Weights of a small image classifier: widths [128, 192, 288], muon at rate 0.032.
Rows from block 4 of a small image classifier, named by matrix and row number. Rows with one number belong to one channel. Each number is 128 + 24 x the weight over its row's rms, rounded and kept within 0 to 255. All counts start at 0. After the name is the row's rms in percent of the matrix's.
After each channel's rows are labels from the 100 images, of 14848, where the channel reaches its highest value: "strongest on" is what is common among them. Only what is clearly more common there than usual is listed. The data: rendered solids tumbling over patterned floors.
# convs0: first 3x3 conv (model.blocks.4.convs.0.weight, 192x192x3x3, each kernel summed), inputs 96-191
# convs1: second 3x3 conv (model.blocks.4.convs.1.weight, 192x192x3x3, transposed, each kernel summed), outputs 96-191

convs0.61 111 [125 140 133 146 132  96 146 156 133 159 138  61 135 121 101 129 127 139 160  86 129 170 156 104 151 131 156 119 103 151 117 120 113 115 130 164 184 121 109 132  82 137 165 140 160  79 148 113 120 123 129 113 137 138  69 158  90  86 149  92 165 152 127 126 119 140 128 130 116 111 142 130 133 121 136 106 164 118  98  99  84 170 143 108 119 126 131 123 120 112 121 117 115 144  91 109]
convs1.61 116 [165 125 121 138 130  89 140 129 126 180 138  96 124 166 136  98 166 125 121 110 113 128 108 155 109 133  88 153 155 151 131  87 130 163 118 123 108 174 121 211 112 127 105 106 132 131 104 148 132 157 140 100  86 109 108 120 125 134 139 108 155 197 166 132 116 152 120 143 132 144 114 148 158 150 140 140 114 134 125 142 100 111 121 141 146 137  79 134 136 153 127 114 158 108 143 116]
strongest on: chain link; star block; largest object: chain link; spring

convs0.181 106 [116 141 136 137 136  89 140 150 129 116 165 142 147 103 150 147 129 122 155 109 150  90 125 161 144 129 138 121 128 150  89  85 116 126 106 139 112 103 149 128 113 149 131  88 147 130 150 152 114 144 150 128 128 106 141 108 121  61  82 129 130 119  64 124 123 108 103 113 150 125 126 125 119 135 125  99  96 137 142 132 106  98  87 140 132 117  97  88 112 127  97 117 119 125 141 132]
convs1.181 091 [129 134 131 154 120 143  84 117 131 159 175 125 162 121 146 158 102 151 153 156 156 143 152 153  94 162 124 156 108 101 122 136 122 193 124 147 174 121 164 139 124 112 113 138 111 128 183 114 168 143 122 142 159 147 160 116 107 113 132 116 150 180 123 130 126 127 149 164 144 186 164 139 140 126  97 102 121 125 100 133 119 128 162 167 129 125 123 139 102 160 169 120 141 141 161 127]
strongest on: torus

convs0.132 108 [111 137 109 109 130 152 151  76 150 108  80 171 140 140 135 119 110 209 130 105 130 152  94 129 163 172 157 111 159 146 124 134 118 173 126 188 120 120  97 118  96 137 137 102 150 123 116  94 107 135  95 112 144 129 143 122 122 103 122 142 152 103 143 115 129 111 154 115 109 131 137  83 152 124 121 123 116 124 148 152 123  69 126 103 112 154 106 140 152 157 143 136 139 147  98 113]
convs1.132 101 [171 158 113  82 144  97 132 121 100 147 140  83 135 155 122 127 123  88 142 147 110 112 108 116  91 137 126 100 150 136 129 165 128 104 112 176 147 139 122 184 105 136 110 167 100 138 108 159 158 116 180 115 141 145 130 130 114 118 118 165 148 125 154 131 142 142  86  82 153 176 139 153 178 170 139 122 134 115 105 160 116 145 105 125 122  99 126  92 109  98 150  72 116 117 166 138]
strongest on: torus; star block

convs0.6 097 [105 141  97 114 142  74 135 148 106  86 109 160 173 119 138 136 132 104  88 130 120 140 140 136 106 145 101 143 133 109 132 119 122  91 114 134 110  97 125 102 170  67 132 165 128 143 140  79  89 114  98 139 144 134  76  64 140 127  85 127 125  99 118 147 132 107 127 164 163 113 183 131 120 149  75 112 145 112 155 131 134 128 105 154 126 150 102 121 131  97 112 142 115 126 139 129]
convs1.6 095 [129 106 115 142  81 111 122 137 146 131 158 121 142  75 122 138 130 158  97 132 119 113 155 101 135 141 129 120 149 101 127 131 117 154 100  84 106 147 160 162 149 155 118 136 178 133  99 138 118 156 147 137 133 103 184 122 128  94 132 157 153 106 169  98 101 128 146 183 135 189 171 131 175 108 124 152 176 160 127 128 132 106 125 107 113 101 108 132 122 150  98  96 160 107 143  89]
strongest on: chain link

convs0.184 097 [132 115 163  68 113 117 139 141 114 131 104 138 142 131 133 156  95  88 119 131  87 119 123 134 132 105  95 118  87 123  75  83 110 105 142 122 123 134 135 135 109 121 110 144  91 158 168 107 110 117 148 110  66 181  89 121 144 147 117 115 165 130 120 150 101 152 115 107 107 103 123 180 101  95 126 121 115 119 126 116 108 200 145 171 129 129 107 156 104 137  98  98  86  94 118 129]
convs1.184 098 [150 100 137 134 153  91 171 107 124 116 103 155 144 110 116 143 149 152 107 135 154 118 132 153 180 122 112 133 135 142 159 166 145 163 131 114 170 125 132 165 103 126 135 112 174  59 123 100 117 139 156 112 145 166  86 120 107  98 121 121 148  79 153 142 124 139 123 123 126 116 111 162 168 160 140 101 120 153 128 156 135 115 106 155 113 146 120 120 160 158 118 168  83 132 119 128]
strongest on: torus; largest object: torus; chain link

convs0.111 108 [154 132 105 109 146  97 108 137 110 141 172 134 125 143 152 152 161 135 138 120 143 129 123 104 103 143 106 117 132 118 132 106 126 155 150 111 137 110 142 112 117  99  89 162 136 118  69 135 141 152 135 108 151 113 142 107 124 130 139  98 101 132 117 152  97 143  98 102 111 120 141 125 130  75 115 121 116 104 115 145 120 130  78  75 127 161 127 129 159 122 120 123 103 144 131 106]
convs1.111 090 [103 124  76 114 127 143 149 139 115 145 133 110 124 134 149 116 132 144 139 147 158 149 151 115 141 126 107 119 155 143 168 145 126 101  68 108 129 156 163 201 200 128 131 106 125 125  77  83 138 136 144 127 133 156 164 150 100 132 143 144 137 124 133 146  99 124 145 144 151 134 119 163 134 143 105 112 123  99 100 134 115 124 105  79 141 147 133 152 138 127 109 128 148 147  92 129]
strongest on: torus; largest object: torus

convs0.182 105 [113 116  74 137 137 119 126 127 134 161 109 131 103 172 146 101 155 184  89 138 123 110 101 117 118 168 146 132 136 108 170 136 147 129 121 100 152 157  82 135 154 137  96 140 108 114 135 148  99  99 112  90 111 105 146  88 128 144 134 104 149 134 114 110 138 147 138 137 107  94 136 136 107 142  93 127 143 103 149 178 126 101  75 147 139 110 153 118  86 145 122 118 130  95 136 139]
convs1.182 106 [145 137 127 132 107  85 151 137 142 180 148 106 105 126  59 136 129  97 106 154 151 139 144 132 111 157 160 142 132  87 149 155 111 147 184 123 127 134 116 124 124 118 122 130  79 128 134 101 104 158 139 135  99 108 114 126 138 147 146 109 142 156 115  81 130 121  67 151 120 140 138 108 154 118 119 138 189 150 138  88 114 128 104 106  96 143 133 135 154 117 153 136 108 160  95  80]
strongest on: bumpy ball; jack